config.yaml
model: "class-conditioned image diffusion model"
train_examples: 195000
image_size: 32
horizontal_flip: true
cond_dropout: 0.1
head_dim: 32
fused_qkv: true
layers: 6
width: 160
learning_rate: 0.0021
max_precond_dim: 1024
max_grad_norm: 3.0
adamw_weight_decay_other_params: 0.01
Rows from block 3, named by matrix and row number. Rows with one number belong to one neuron. Each number is 128 + 24 x the weight over its row's rms, rounded and kept within 0 to 255. All counts start at 0. Numbers have three digits each. After the name is the row's rms in percent of the matrix's.
# fc1: MLP up (model.blocks.3.mlp.fc1.weight, 960x160), inputs 80-159
# fc2: MLP down (model.blocks.3.mlp.fc2.weight, 160x960, transposed), outputs 80-159
fc1.645 144:117108126099128125130124118155130128100117128133128128101128104128129126139121128083101135173126131147117142049127092242128127133127128120128126117108137141128149136134128091142083128120126147135118134125105129155182121193103117128097128135
fc2.645 207:137125122128128128132129124025129120148136099123128138120123131141127118107127126120126128128167128122128102126133127064128133109110129126135112111128117139083117126120142106119147140144115136128128082129129152121151098123133159133127125128
fc1.646 006:117131139105125113116128130129148128126108121128135172128133133083125138135127142133125130153085130119137130125122221098162128139137125139147154139061122124109132127120136109128128130136103147128137127124127133123120115129143133131137109087
fc2.646 015:116150129126156128132125137129161129174132130135107115130144133255119129121129128128120170139111123132126125120119142135123140127128107120126140128118110134134105133157151102135110117122127133170124123125128150125152142130128131136117137129
fc1.647 006:121134091127126131132132145130141147129126125105126109111067147106160213123148138134132125110115140132120128165144191132168121131099125127070123145116128139128121127154136130121125147187131168127128126014133131118127123122109124111136125077
fc2.647 013:128161255114127128126118134118126142126130133092142139135128125185078131131131126121127134135121116128154132142050120130128117125128139133179115125141126125124129122118127121132110123150120036095123124125070123128127101118137125129127125133
fc1.648 006:125141127133129146104133139161128105055128130127125125159122136080134136129128132123128129124127163118162124123127162126132099121119126136092218118136132155113151126131132135129104124132172123194138172088129131147123106127113127126125115163
fc2.648 011:114104126128134132158126133101134130131126166130143202138142127127134131116150129126135129124125145131127130130128139105143126126137185146127129129129128129123132130040127090135179129130129201156086111127122138134122134127128113132129123134
fc1.650 009:126172092128129126097153130130129127128124129129126095133124128085122128123126125132189129104110128189164129125079146142128120120133080108039166125080115128095144128149122121127140123123127128130126080125069157130133139130127129129140130125
fc2.650 011:126112162141131125149132126110137128181070107202117126114129120139131050084136132124125127089081117129131121150130128131164177206005139133130128132126117128128075076133112126128118088089128160153113122133127136135127134149109134140111116131
fc1.651 214:149128138095128148171129114135137128103153139112124141091123126128136128127125173123128134138124132138139150128126127072131128128133128130111137113137123128128145134124129112127089133136126127126128158116155128140115117117132165129145137147
fc2.651 150:127119103150098129108136128141134119129120127141142129128126095126105128128125128127135127167170121130139105140114124125114128123128140128170126117128127136127068128145125065148136128094102144124121044131128137120173132173128070143129116149
fc1.652 009:137145154126128125108128072122126081126107125141127123096123119125124128129130058040124130134141089138112131131128130118116125130126125117136099162183127141157139123111126128127134108079168122122128136123125131105123127100185131123098121088
fc2.652 015:168150115137051143121150128127156126123089126116133128138092124123126128141151158166123160096128160123110150125124145144077094138133132141133125130122125126131125131136130109085128220171208209125125171132128133126134127134129103126123127135
fc1.653 159:093074091128122128129116140129134174103137100086104142128100113093109130127056142095136133089119127130119150122128095179128135131133127171092144117121150126103112127114121106148126228115071128120138127121090096115135117124111104129143133157
fc2.653 160:142228128130140137146124128129083128128132127133128119158124156144147125132123163149061121177126117137145128125162139114127128127106133083157128131130081130138125109125123141129137101131141058134128128068164134128128156130128130137125133134
fc1.654 009:136081143129132134133130117114124128128112114098124125155144078131154088115125125179101132189147142144154163129126140131129208169149126117111131104124129152125128159129118101136124140145131133127141086124128097117112115116133128212110124231
fc2.654 015:130123151150139131123132137123186020169133132163069130130147086126127134116070128163135132083115171125128141126136139077127076125128144110128119126127117074128129118110132179142138125137126190130129110131128126098162130130128128127137133102
fc1.655 156:149129144128107137128128120128116128125128128138118134134127131114132110127128148111129073138122130126126130135094151147112136098136130117170099095124057128128161144119096111145117150156125137132132110134126128149124112105163111134100114024
fc2.655 198:131155111109126122142137158113128128109128121129109129133125148128107158084124128138123150138126128129118120126141124138135130128134133128096128125127188107136128113129131128120129115125148119132142128139130132133150127136133168132128129255
fc1.656 013:120127111125119125136131149123129135128136131127122150132164130126069108150129127125118141104153105154106121158097178142121129115123132164133116122074189127127153137124128165141088133108134142142128151175032089126111240140148171132128114139
fc2.656 020:108189100146134140130135129129126119121094128137191127118126126158134125134121117109126130111099084032130138128124132130133104138104122130130128134180136116163067169123129095133129125119126117129120179131131195167123107161126092119109126129
fc1.657 127:118168106113129137169127128124160097128161118096146102133053127144120112132138150128122118140115101137088118124137208119131111128139115115173172146101127158128118115180119120128138128107109137128074164070181128135069097122128142135128118121
fc2.657 125:124131128132149127124128123114134120154122155130082160124171100101128134126128122128126134127115137133150162106100102136128122130129161135110131127168199137139122149128124122139126125142129155132150128113063135130128152128122165128135136125
fc1.658 203:152146143121135101126127143065128133125100125113128113128111117128128128215133130121127129103120122121130122098188090112162128153125132133122131109080190127125115128129114169127129112083135134120138128121128117128161149127214133117132128148
fc2.658 193:127155149101156126129126121129146127130124128128135129128128133128102125059128129131155129155122148120122103131069160120111128117141177114114129128128133128111118132163128118116128129126125111134152128135133128150132142126100120128132133127
fc1.660 009:126127134149127155111163117091127128105134128122111128123143131128117123128150141187134062184127155118146140132089144174134114129158127107186096128131126128131095116125143129130111100124128130125087108121189115125120187220141150118136126127
fc2.660 014:130127122075136130095048129133134127127102128133150122128103129147116099255125141130116251127117119113132124129126124149125122128130083109128103121105128147136082083130121126111107162121128112133141126127124116087129138126120125127135113139
fc1.661 161:137128134142155120083115125174112123174132119128117120120132125096159174157139128130143107123151128141129109080129163151180163128152128110125137135127120129129116144098094113128067128060128182089129143125160193125078128117104115169126129148
fc2.661 151:123150179128125126131136123130128138102127122130135136130126128158127090008112125140114121141129080132134127135109120124122111222129115129128129096109126142128179123128079137146142163198128079140101166129120126133138125133129142120131125134
fc1.662 206:129121174118127136102100146144117071159133128128114103141135144143128128129155084128090153110129118156131120128134120128131125128122147132091111127138136127127138115128124098128125120128072095177001139134140130129128127126128122114127128128
fc2.662 121:113130123127145140144128130129128133129126119106192134126132123128139147128129127127160124149128128094129128120127112126137159125128120132138191122128127117154127130127117120128128128128128148123230080134126128128127127128131130127131118128
fc1.663 009:125128139145138138134142092190086130127134111121129139125169128132062130114131129126162155110086105117135129129124145175130121118112029125130154124126137138113130179126122135122125130127085128140188147128108144139125118112126117108124132110
fc2.663 016:166099127123127141129126129111127127134130081087103129123137107127150190129129150119143117138128134255099128124126170085130175140129150122120112128113127111126130129071133131146135131076136127119074127127128119132126135134107136127121119124
fc1.664 195:128128116153255136141130127128119121135198128128065119125130128138128109121131128122126131121106128128125127111126112125128111128128136113135194123128156092129128129197111126131128125124126084186121141124127142117128123166170128113125108100
fc2.664 148:126112129099127142131138157131126128123118122125146127127124136124070140131112128128130129128133130124128128130129129091142130110127143145143127132129106144126133120043126133128128123144128130097111132164125128092128129115133158173117115112
fc1.665 007:123121132150127064147128144181140128136127119108127140136129109127111152127136078135126131119131132128138133082118128133152190139120127180118118123067128182183139150130130167126145174142104127127123088127124122111123129125130146206124136149
fc2.665 012:104127141116119130135152128128130116129124129126145126144059134127131126123123128128128195094124114129127125140103134121133109134130200138129121128099122130128153140129147144129133100095130130125125133138126138127152132122160127083146140127
fc1.666 006:120049136132132131120129128149125096129130127139127135123110129117171133127124115123128159115133128130126097141128107107132137130126130128103163108136123131130164130108128130135125152103136164122134187099108125120174129084088117130122155077
fc2.666 012:126136119131149126171125126128138130134125146108086106127131131081130134105159122127126137143127128128127141132113109159130119123134140097144125144114154127126117041125130129115086130124138131115137126127126129128138146132146128194131140131
fc1.668 011:140133133112124107149112127102071116130121133116134184125142135108087130120133132121132170127137114135098128119081078122168124110103136134138127119128155124132193124052120125128128123122139136132123149120102133097104116144132133091126155010
fc2.668 022:124144165120118123139128127127126126124128141164136107125068126136129109147136015136133134142125106068128140130164149130096125140139127117128126128123130127127124131200157069125105122098152130255129153126161137177145129056132136128120091134
fc1.669 008:143096124123163128127136124139095077170080135156109122127181141149113098154121159109086140141112151107049132122123139157129110091178121125138126127070110121109133153128136111106102225136113128177130114127105132080134096130129122131146150166
fc2.669 017:127131155115117092132115077117134125134138128073203132135120127128136124096105127079129120127128129042242127134128205131129153132036148135134143127135129100125133120120133132129150134129128141093127128128073128130095133126122126165122139126
fc1.670 008:129128138163120132131129127173217133133164092114137146154229136125128129129132142140085126119131131124118122141133129109128129177153135149062141142119161120128116117132120128159148082107122116095130117117128125139141107129119128149101134142
fc2.670 014:127132122142127129125105134155126127129129112120097127106016147129131137130129124132139124129129156129110164111113137129137129120125124112123248125121048125123165078133090128127123106129142130127122127129126144142120128123150155184132130136
fc1.671 007:148164129123124131130125094199128138130148120130130128124249163127097135127127120149127106130130123102125122137085078120108132128129114169180120129198130170108124131130126137131131119115169138128151187124074128126135083114126187136135127138
fc2.671 013:154121061127133128133139128115124127126176088145119211125157121124128139117133107131134128142122128175143125162121106129151067130129069116130128126109128128139208088122104127131097126128127131125127152121134136144125133197115122101139130130
fc1.672 006:126184122137127139126119127139128135112106128113111069126103142128131143128130077109147112119135117135132133125122116129154140095137138131117129178136131130123125120133123137129127075131136127116051121130172130132136113131132125135128134159
fc2.672 011:160106128127127141122121110129131131127130130133109200102128107122116138132180133175126151096130128131165146129119196122127135122132147130140144123130132130126135170136137099148077128133136101116129078132137129147130119126124176117125119136
fc1.673 008:120127122126134130104119138102138123128123136135129071123106152132131175164120134096172123081130125164053157129122129050133121082168120172084135152148132164199136161128125093129100127102159166094130110120083179129154154127142127125133129122
fc2.673 018:144125133175131133128135130133127128135127126128128115124062095151167122129135127113127154100092131124203128145105137181130133123149127137130228117128129126122088115126121112114086130119132130125100098122126126157124158128134128124121127138
fc1.675 008:128129124089128152123050188123133130120112130133124137138139126129183122129124182127130128173129137135173128151132126130140173149150128098079127130117131128128147079128165086138154127139191125161105139125187120133136120135122142116128136129
fc2.675 014:122120090126132054139133088131128124129126150136129121133153151255116146133128128158128129127051120126126112108132144075127133122135131130135147122129122083130127127136121138131179100132112165128138132131126111101141126127123128123145143124
fc1.677 011:131159127133128140134107160105127134094130145099129148114107127109100124130124128133127146124089148128134135126121210119106126145140135096200129137081128128121158127173145110131134143140120123128120101107136123128111136102165143070124130131
fc2.677 015:083138127108112058135127119136165123134126129082080121210129156130102170152129128137126124129065129153095127111131107125128127159129102149137109118117118189129132189128087126129130131142114171111131127129126132129128113076120117129124103119
fc1.678 230:128173104129000150129120125120140150073133126125125109130122142127128130121126129132127126149142121143138132146128136137155148146127125110129031126159121126134129128164127125127128051125104155157123135120137125134140126114128137132124128126
fc2.678 099:111126132091222123115128135128127127130130104128182136120129128130128128131135130087126128115123128099147128118118126103129131115123161125128155135098120115127128128135109129107150122129165128126143136108115119119123120122128129136124128108
fc1.679 006:133112131169144115128130111124169173125146128128126141077137033218128137122121129100130136127128130128111121147130129151119128129126128153197129129130108123100102122132164134126107135193134127127129095173128125127126148125123104122119132100
fc2.679 010:155114116116187140137130116127118132133113136128204131126121115124115132125130119050122115132126126139128124138139116133128124117134166130148096138119133076137097131148176129124134184123133128096131128130120129053128130133120113154132084129
fc1.681 008:153127156134126126127119122127123129127120128141125131132130099120124130124129099125146135123122124167124138126144110152096130129126126124180173123130119123127130137129125126127129137126136114117127107097106144126125129125127119125166123023
fc2.681 012:123118125086129113121127100134140138120218131117191153128119131097122127122153130143122224123114103126133121197127135126123153128133120145135093133087126125134181144220126158113114127126185158158126124130130133094123180093128121135128116124
fc1.682 007:125101127131125094129127122099132126124138123141144125123127141131067134139126127125129125153120139104127131126126097135000135116167148129202117107147130127124120168144128118131086099102129142116127111128103128129137152192126128186127129148
fc2.682 017:130125112129131130128224128128139195118139069126074188129162169126125142125127065126134167129107124136133110113143121136158109128130126127120125129098131090133149129116126107109104131129127133117129117118138131127138133175131096126124085125
fc1.683 007:163129125128125123124083138150139131126129133191135140072090146145116193126123132065184130144109126146124129132132172176106129137137143102125094144104130131128126118134127103132100117135147127129120125093184113077125148134134137130129125123
fc2.683 014:091130114129165158131123118136099143133119145116056137058133136141124138129116054122122175168114125164130076166069082130119122136137122076187119127127132172133096127157129124135119114155166121128141125128128103127115114130127122128150117132
fc1.684 204:127161128122128128193117128094128129110128123113122125119107128119121123126127135110123128123146128130128128130245132121120125127098165109128108237121159137129128134143130132131164138197133128134128127135127126139139127147057139129126137139
fc2.684 197:145123140132146122128127125135128131112115128128157128129155144128128142129141122140128130128116111123128128138056130155125129140139128140112132255123142124128126121129132142130131128059119131129131128111137127129129141126207128139142113133
fc1.685 008:130184129129127135113136129127128132112131126119127103119126133112123141127139125211171129129127136114149130140093083129128067113121121118159181085132096167147158122106129145128128077128132105117127130109088160113131128098132108103143118096
fc2.685 014:131151129130126100136209112134129127086107124129128094131129173126130122127163136120130165105129130127105133136134127138128096116116130126146128144125176128118131141126143101128128125128129131125101053126174134130125126091117118140122123138
fc1.686 005:130141129138133107105108124141123127126057146135129167122129095160051144123133125117140117131102126131106154087147107119128148130142116185092089124112137123127112131089130108128075118160153135118149120095126181107142077132137098135124132104
fc2.686 011:146132145128130047133129126126125123129131126130144134132134126128219126076149132129127102128144119114137114125131122128134202131100134092158210118111126160130128136121130121127079130108129133128129128128128124178133135131127115135123122120
fc1.688 008:131192124125124138126129131132129131098136129115140126129116130129129125127127117126153153121130134127110137141124148076120131130137111098178143168155141126124063113198130123146112061130121122154097101129175110130136143125124147139134119130
fc2.688 017:128129116106118130120084129133127121223132128135120147154220128127015126127098109173130107101118119129132127105099129146123153134129144129059123116128131114130228135103104126121122154142108127109127105129127128149133127128123195129123113130
fc1.689 173:129091147127129135128134130128132120106136135122127135200129119082118129105129107122128059128127126116085125103128133125131168128124147165116102128128132104116128128128111175117135150104131128125127141132122130143138111138128142164126145131
fc2.689 153:134148084128124127128129129129128128121122116133128095072142128128131128136139158128131152146103136129136098153127116131129077177127087086126130128100158142181132128139141106037128128143160120131120128128124128143111133114140091126133122131
fc1.690 008:141118143143150120131133142158092205128125125134135130125154108133123130122127074170135125131140125120118132128123125129132070126128088147145120122116129190146078126130115126104141137207125124138137114128111152130133127131115121156137130131
fc2.690 015:132104119141129144122133127125138130128023120118119127111124116126130145131126190083129110125134130120133093151127126128128123130133255148145124119127128134121142130122185129129144129136216128128112155150128129128106139104140124127137151140
fc1.691 008:142120135120129123128124120136131129145126125094132131129130133114129094168137132068131123126130138115123136131123140125125122116129150120111129154135118089114132137117131097135102111130127123123127121128139078147130171131126144123127120124
fc2.691 015:133116118141132083134151137140127128206126129133127129129130126195123133130105133187148129128032128105079162054135146106106110140127131138096127121108116125124110132127060134127126129106129167174128126130131231124130101149128133126129127131
fc1.692 006:146126126125126160133132152171126124141126126132133135139168129143133122122123161128125134136127113111135108123117126092123133130105128122104116095120173132105133125141126121183250126130124133157129128142139122133135130064184127167140155189
fc2.692 012:129126130151132133115149127124114159051122115128134128131126161116124124128125129176127058134176178127171140106108112124153136105129021124147159125150116126130130103127116127131087122143160136128124117123127128117116130126131113130121119127
fc1.693 151:143183165152163131071184163134107160128121128128107140110128102134109165173129165124145089159143157115119141135094133116097155142151153128176147131134098128131128132117121119123087127103123129158085176101110130130138107128123125110127086146
fc2.693 149:105119104116090128150090128123166044109139106128152154152136129144096119126130101120128141113126116128110085096127127120184112128128101079120128131128174125094116130136136132094195097113128129128189079135133127127126142112129074128128125119
fc1.694 009:138126112124125125134132110124124098134119126156151110072129128127136130094112112039100124140105113136132122120162127131122105142113128114136079134126133128134129135120139128133135191128122129126146139125135207128124089130128121129091158100
fc2.694 016:089130157128122184134133073128087155117132158137131127128059131127128129129125111174134143140126132116128130154134122138134115089106135130173144119124139138126158128107160136133132132136133134138127123124121044139129124034124133116129121139
fc1.695 008:131123128123127119148128166192126190125108120130168129134118182157125116130103146118095137118126135137125127162046138156112123128154124124130140113130133127108075103120125130171126178126217149159157079124084091157130171158143148107131127134
fc2.695 012:130150055012140126117123140126127217151127145124132076169126125073125127096122109131147130129131127186129147131126130127141123140091121116135113126129136049124130121021128119101094128128099068129123141122108136130125126130106131124100132128
fc1.696 147:128135136130148122127129133125134132126143119128137115149101128128127135147134150111130122129137128131107129136128112129126146128119095128128128128129132143127132128078255128128076133130130118106139159126155154128132136133217114112128128128
fc2.696 145:123133127122095122122128127123122131123128122131109129155120113128128110087115112160146128130128127128189132159133127129128129117124131127127163129128110123119111128155016086132126114168132129148129082127128125125128128129069127140119144255
fc1.697 010:133119132147125124158153144161152139131133140047148158131138127129082125154137117127067126128131105125125129152136128138095127100126130214128096123086158104132159136140143146137160130124097133124129100128119111121126131133129168127129136120
fc2.697 014:126218127078129128106127121104124145127128136161141128129092126110117133128136179119129133130127208128116133131126129124215129129127112093137124146124124128127127132117126084125040127130140120123124173128162133110129127102166078126126103127
fc1.698 011:117138149159126151139129142126103204131104129110159126135118134169115128143129137176134098126126138121125174094122107179088150125130131116140135078129137109122062157156131130130162122127055119128129163130138126131131142137102153112187102153
fc2.698 018:125114127051110111124124141130161128124128111126135120125255148128140145130116173148129136133117145129116091162112152127128134161116117121113127133130153115107129126076175128125117127129131098126069103126170140148129118132135137134145137131
fc1.699 005:121101128131142117116147152134117127128146128118131095136122146141125116133130145119129106122125136105127150129072121127088133156122117127022131125127090130171130123132130126129117167132124108178162138118130133145146165140101082119135112255
fc2.699 011:126126128076121185136129133130138121128135129223141160103140142125139130126128129110129132120117187127126147124107151127196134125121115153136111129126130129120135124129132164148145103139135195063116050119129083124115128133132126111131139124
fc1.700 007:130118132156125129124156129144176156091161127176137195123226129133124150132122127140128122131130148128101117144130132164147117134194055145133146111090125130134132121130107126111128127114146124145132124123156131131122136089116137050124126129
fc2.700 011:125130129118130210135054128147150131246109128108124123110144127127128140166177129124132129145136128131129127129127172138123097125126125095129128143094135117126128133128128138130127129197143135128055151126107168121124117133132129127130134134
fc1.701 008:126123134133129139128128192128109107134126134125129130138128124129130119129140133170164134127133130127163134124090132132118158094119122132071132126058127115137169141121139127127109116121124145127098095129121169145158093139128128170134127136
fc2.701 012:128117129151128118148126122118129129209132128123087119129133131156162108080146163132134139123126128092123074156129190163126181128116127132129208147118127160130115057132132131131138101129138074126204127127125127116136183109118124133112133143
fc1.703 126:133133128153146125115106065108127127089136128119096174129133108128119121135113161152093127132142128125145142087125137167103134128127102112123111123156125121150143103129130126128148127128152118128145171125146133128133117126154139153114143151
fc2.703 146:129125153115111128092148183128130138142151102120170128111132140111142114117130129096252106128159126128128132129111092080172129127130200124124159129102058128088152128127125130133128144123106122126125110136122133097125128165127120128118145128
fc1.705 005:128135145160127151084123142046108111128127134160128128098125146177123139138127117128131075135136126127147124123130073155121181123143114149126135122126128075084115158054115129123124138128127175131131171099067175136140081133105121176126147118
fc2.705 013:131115130103130124143133126127128136129143128122129128132170122124151108123113120131124124158136088139128123130130146127209129133125136087167133127132126127123109087156153151130130181131129130029131146129109128047139132125120163121129131138
fc1.706 010:139184119130131079120114158131133125122125127135135117105131124111130157130123105130131125095126101090129116117122179127094116093097150104126134132107097134122222150129121118123097134125120069131121130130140229131119042125126077135130130127
fc2.706 017:126085130127124197142134072132146150081144155136144110124134131127127123130134133129127149155132148245060130154129139114129135127127130121124127115136128130129072127128153138128131111141182132137130032119135130128127127133126174149132127127
fc1.707 238:105127137116119117190128134148111128132152128127109128127097128112141129095125134144046120140140130128150142118226124126134122124171139157157107126139129101124127133128141128137139137115107127127124116124128159088129099092189138128135159112
fc2.707 130:112111128123128157128129127137135138124143128126107127163088134126151098122131150094171128131128136146128040105059103124154126134122188128128130129128129128134054130113136171128142158136146160143110128128130146124129129127128114113127121139
fc1.708 116:152188128128129128083133106128128126117134128141088152128088131121127121088128130108113112135130132128140125146126128255141137086189127120131178135085114127127128140145062126152122153121128137128127124129133185130124128125128130139154118124
fc2.708 237:124116117113129142095135117140162128137112106136115083128135099127126097128125133122142132162127140128127078070138128067131135131124121120127050124145128127128130114140148155128176064128148128139128132128128067163148125129100128090140128126
fc1.709 109:128111127114184128138131128129134122130139114127255129122126139128130132128126130086128150135114134137129131128122137126128120128129126133129128130128087122145119094111113140167131129128110127112134141141160178089066135142127147163164114134
fc2.709 213:132125119132140128120135128128128130124128133128107129144089093129126130129129123128138128128118121128128112127128130132125128122134128122133130151134118133119131137127116110130120126130128137128112129128136127141132131121057128127157126067
fc1.710 007:135174124134133099130128124133122131124143128115140089129131151131141122122165134125145188114116110139125078122125119031135024123042129108121131131112138130066140115108141127131133128143131139085098101125128126125140132125150127130130122101
fc2.710 011:099135130134111118134147137121155134099128127140115135133124107141079083129128131136125115165121131133129127116127115118150181124126118136121150124129098129133126146126130131127123125122125127206100040129129138123122128120140139171130136133
fc1.711 150:128132072140129136077145108143129118132134104151127147120103123107130116076128134134128142083124157124127112130128116112128128128129093074132123117120128131121125132174128089126120088105127128128133116138146126128120156139126166141128128134
fc2.711 189:128133156128139110255124127127123128127127126088124136128117147138122092128131134128128104163174085128123127123129138128128127128128132095101130128122124129142152069119122124031124157128116125138129129129123143119128128121149108129124129125
fc1.712 091:067140122192124135118129133074156085105143117127137115128115102161128126145145127152112162141128143117165172128138123106139150119130124139125079135088133104199141130128112135136127117123111138068127176124126132141127093131128108190124129168
fc2.712 104:124125125061122123141097136160120123128102131127134149128161123129102127106110127127212128128103118122069145135111088128126105180121127128131122125197129146102128149119106136128168128154116159147123071128128110130128119131138129126128157113
fc1.713 008:084171138123134148127138130125116134122128128128139131124110137126111124101128109154134199128140147133114135106134106110132128126125114129134147131099128118157154077119128133130135136123150132160128125141165200127129099131141119110135132229
fc2.713 014:122064126140167178109128130144145118143115127129040118109180127139131125120133126083115174128153128126123131111129157122123138136113126124098123129135215117126119140128127159163139125130170128129137123120028118147129126163128189054120178127
fc1.714 005:135171134139133130135128089128134151123148127115128131139129128130102116127120104159167126099131099149127136129128215072125124092128143130126131133127137145129179129159124130134135082120121137146135128137127135108110140109130146140089116128
fc2.714 010:135144126110119130123087130132134099134056133126093146141148128056078153118127127128126135132126186132130141166131117127098129132129128154123190123125129128135126090128126128132135183131036132127127120125128131139130122131135085161132135123
fc1.715 006:102150129124129164105132123035124123129131120130098112131139125129122127127126102194125127129141127171127174144129071155125140141145091132116148131139126131126119167142129124129127066121198131121109127122132129134127149159067150164130161116
fc2.715 012:135119130130120130125122133132126124126132126132149112126128133127127120140125127121135103128125132110133097130139119138129152121129126102110126127255236125133123124154154136123143132134119118128126129126136120129126143125127118125147048130
fc1.716 190:000134124147129128122050147129106133131129134116113131149128095137129143124136086110158092107078128138125153143128128110120133122127144115140104145125155128123098119126129125097110128124128118128171141177121148126128145128120126130128127127
fc2.716 126:255107132130149129140207124127111117139138129128128129123150134147101156128129128128128152127164128128126118144149134165106128129083111135115129128126108130127166118087118106123127128127136149122099126128127058114126124112134152177128136127
fc1.717 169:138128129106106095141087141153151131120131127150156078139130147142160153108128128125156108082118104180126129104155125128165113126119163140111143114137118100110187110114126101124159193146110116161099097130096123119128118129128139162114109089
fc2.717 137:088137148134119128159150111128129155135149127128062215133128127115061121123128129116135117126129133115142164124129166131131128128161123123122128177136128135106133138128115127121130111129116124085134172194138120145128155191117130124128136129
fc1.718 162:096132206095159108106079155163112094127129128128080122105127175167122145102114126074030119135144140133164122100127136157108163131127121135133103128154128120124138123125150148129128122124109135139122116126188143065114123133115173093128129105
fc2.718 127:130135013153118126121171120128128140090164081128181128146117082090112128152133127128192128125091113142098128144127124129167075128127123128138128146125128117115149143128135153069134128152103137099103135128059109217127139125147124139128129118
fc1.719 007:151127152135152129164111134124108131117140128129128127128189123119139123120139146185129228130128128074128126114127129134140149113119126152136125118146104133133126129110128125106121165161131131153154128136136127170126130137086123142129121158
fc2.719 009:106126085149129152127129255131128122069114128130098117126127126126128128127130129120126124125129135125128132116147141119128133079128132128068136123129137118129191142202105109127196095136130138129127131119146127124128149036135137129123133127
fc1.721 010:130124133134138126133147123112120120129129152142152128083157124074110102127119147124124132133159126112088120117110096138133153098127122127143109047133134118138106155131144129127125133136124129140147151142066216133135154128061127116171124154
fc2.721 015:146124064125153117143126126108129093193128130129157092128127161131133128114186109142133066129114104068127129126116115113124134132121133126122131130129105127115166069167131126140125133078153126041129060126158070128120143134121130128122125118
fc1.722 163:135111121130123128132129139066138136138128128167128122127101125128144122130128124062098143135123130135119153129118071128110131132132124033164128107162140118128125127129128098070168119186124128127128130128128142115128152128146130114146141136
fc2.722 148:110128154151122128144140123201146128172133125111122128079134127128128108125126136137141117127138127112123129127112176113125134134127132150105124144120119140129128128129120167128146159143093148122097148132109148102134093127125180128128113124
fc1.723 232:126128129128131108180156129128123125145139128089112140128174120127185128139123141127150128124127182099128128127124248131135129127128123131128152128144128125196134113128121127125128097124131149128139127128129126134135144111128162130128155104
fc2.723 141:152132056126128135132119125180128147075131126126174129119084152119072121160128138112022117183127101147113117126126134147127125125102138128129140125125084132053129132129142119127126128124119128131132128129131122133128126133135146103128127127
fc1.724 130:120113105088126131128132129128124104066152128145168119049130074146149139153128129146002112140123122128121129128131128125129089128151125127121123111130128129163120072127148128175112145148065153129115121117111106121053110128134129128117130128
fc2.724 155:154128137132111126125086127136128147128116121074126103151114205140122128107168127135188128124130140128128128072144133107139119119130122128139132127129143128019135192128129153129132148140158127129128126083152130134124128128137131179138128115
fc1.725 006:126126133127127101137126134127124126106137131126126144133133085132089128128132098155131117124117123123128141104132123128108213132085152145123109085135129100128132118133116129129127118132028144113116128144139136109125101130143092142129124126
fc2.725 017:123133127044120134127196122127215139122129137123155126112226163128151090137085115128143133131127179099137118150126148119127091128126125119157126124102129152117114167127139140123093115128172127125131128136148141127133098134148133129130131126
fc1.727 129:131090148165126131133129080128154149161116128141129121170129128137118061137255138128129128148141130151127170122123128125086126195130140130099108128127118110130138165128122147128090111123139115129156105110166131128128128122125081129129029150
fc2.727 240:104128127111108080113128128124127122050130128103154184107108135126115131136128128126124159135104157105127059122128155131148111119134130101125128136131085132210143134128171128102164151142131129140128138136140128130103128128128123163128177123
fc1.728 159:104081128072127113065129122189149146129127131079123128160139143114109127148113105128128130102149135122099189108117158144114130085175124136130128128111099156128158142133128100142140165110116126142126128132116162115105128131111127125126100153
fc2.728 142:166183120175128112126071129082134137128128150130129127050132128128076128128127099131128144100105133124145128127131134104127131127120113117173129137161129098128125118113141127129143085125126117128190150131128131142128223093108128120152147128
fc1.729 007:149091135140125129163134126127111122131145122186149114121163126126136140133126100126126116136144127123062125134125116128122127138133120133128120123090123126211107128125124123123110128128118126131130115123111132135133126119132132137124142128
fc2.729 010:188116121128117152142130131127071128129120132093105124117083181129130122127126128110130146120127128137129128139122140128125120128077135129129131126131128089123129128130141155112147191161175058093127128134128124154132141081125127133128149156
fc1.730 005:147139103121136139090123131091125125127142127112124122131132130100145222117109128127126142124143127146129122161161202131132127109114128126130127132077137136115204118146142128127192127118117124143135125111106132127143079127126131143133123115
fc2.730 011:126168146129140123135124124126149119108113137129110053184127130155128124128083125128134133156124127127128128218134158134152142125106065132123228134131142126121000120111122129096102120128127138125129138118128110130116099120124133185132123125
fc1.731 156:127128128000128125125148136147123152220126128149128129129130128144129166148129130102128101148131111169087085122128129099088153129130093114127090128119090135128065119156134127128143163166104119104104116136134122118123147092132142127132132130
fc2.731 165:127129121255169101132104128128130128114111127126100112121107160136132110128123132124132133129113135113178123124124146128183113142126153119118171128128122130170188128146122137138141129109135109143133128126130139188115118128136129184122079128
fc1.732 007:114128132126125125173132164101143145086181130138121122133225121107126126144127127121097075120132126137128142129128127099126126126131089180121132131133131108114101136133126129123132112125130199125131129160096115124165031120127126127107142152
fc2.732 013:128130125121126188127053045137123130130125128131125153127094128148119095099101129142143128137146117127126143126155103116131132156136088127080125125121127128116117035138119129152118125132131127129130191128130119122140130128113128114127084133
fc1.733 008:124118125127134083128136110127144132119111127128134119110099198080138128107124106133135147110168125163119163181145188112121130140125132130118131124162133130150135157086114126143121125121145155099163200069085129125127119116128138150125116126
fc2.733 022:132196138136112133128127127128128127126117139118127128134140126097129156127106079122129176169125125129129134128040071129142122130127087127139170130130135138125120124101128134128133128181129126131075018119154136130129064138129120056127126130
fc1.734 010:157123129154124124120134132136130125128106149128122128082124089163131142157136126126123121121130127154133130112130164125131119121095127131126123124090136121150142126127139132131111127125134125140141129112097116118171175127172127133122113135
fc2.734 014:127130128133136140139127103132150131146127128125141151176143204132114129095113127136121093119138130120008133088127123123102129137125129131153128132126104147130111133126109185131110131161145155083128130132131128116132117134108129117131104130
fc1.736 006:093115087111113131121113112132125188135129124128119125134045120126023133120117126229168129129138133189153138136130170126106188116155125125094179127171188121122129111121132135129112128135126134122123126132127129110119127106136110140130140132
fc2.736 011:125158120135128130106133150129134129129126128130146129137219117128102128124127067140106190126109128126112123144112087125129179125127112143101127126131135116150165124120131124129125134128123124129115074141129129130127235156159123102129133124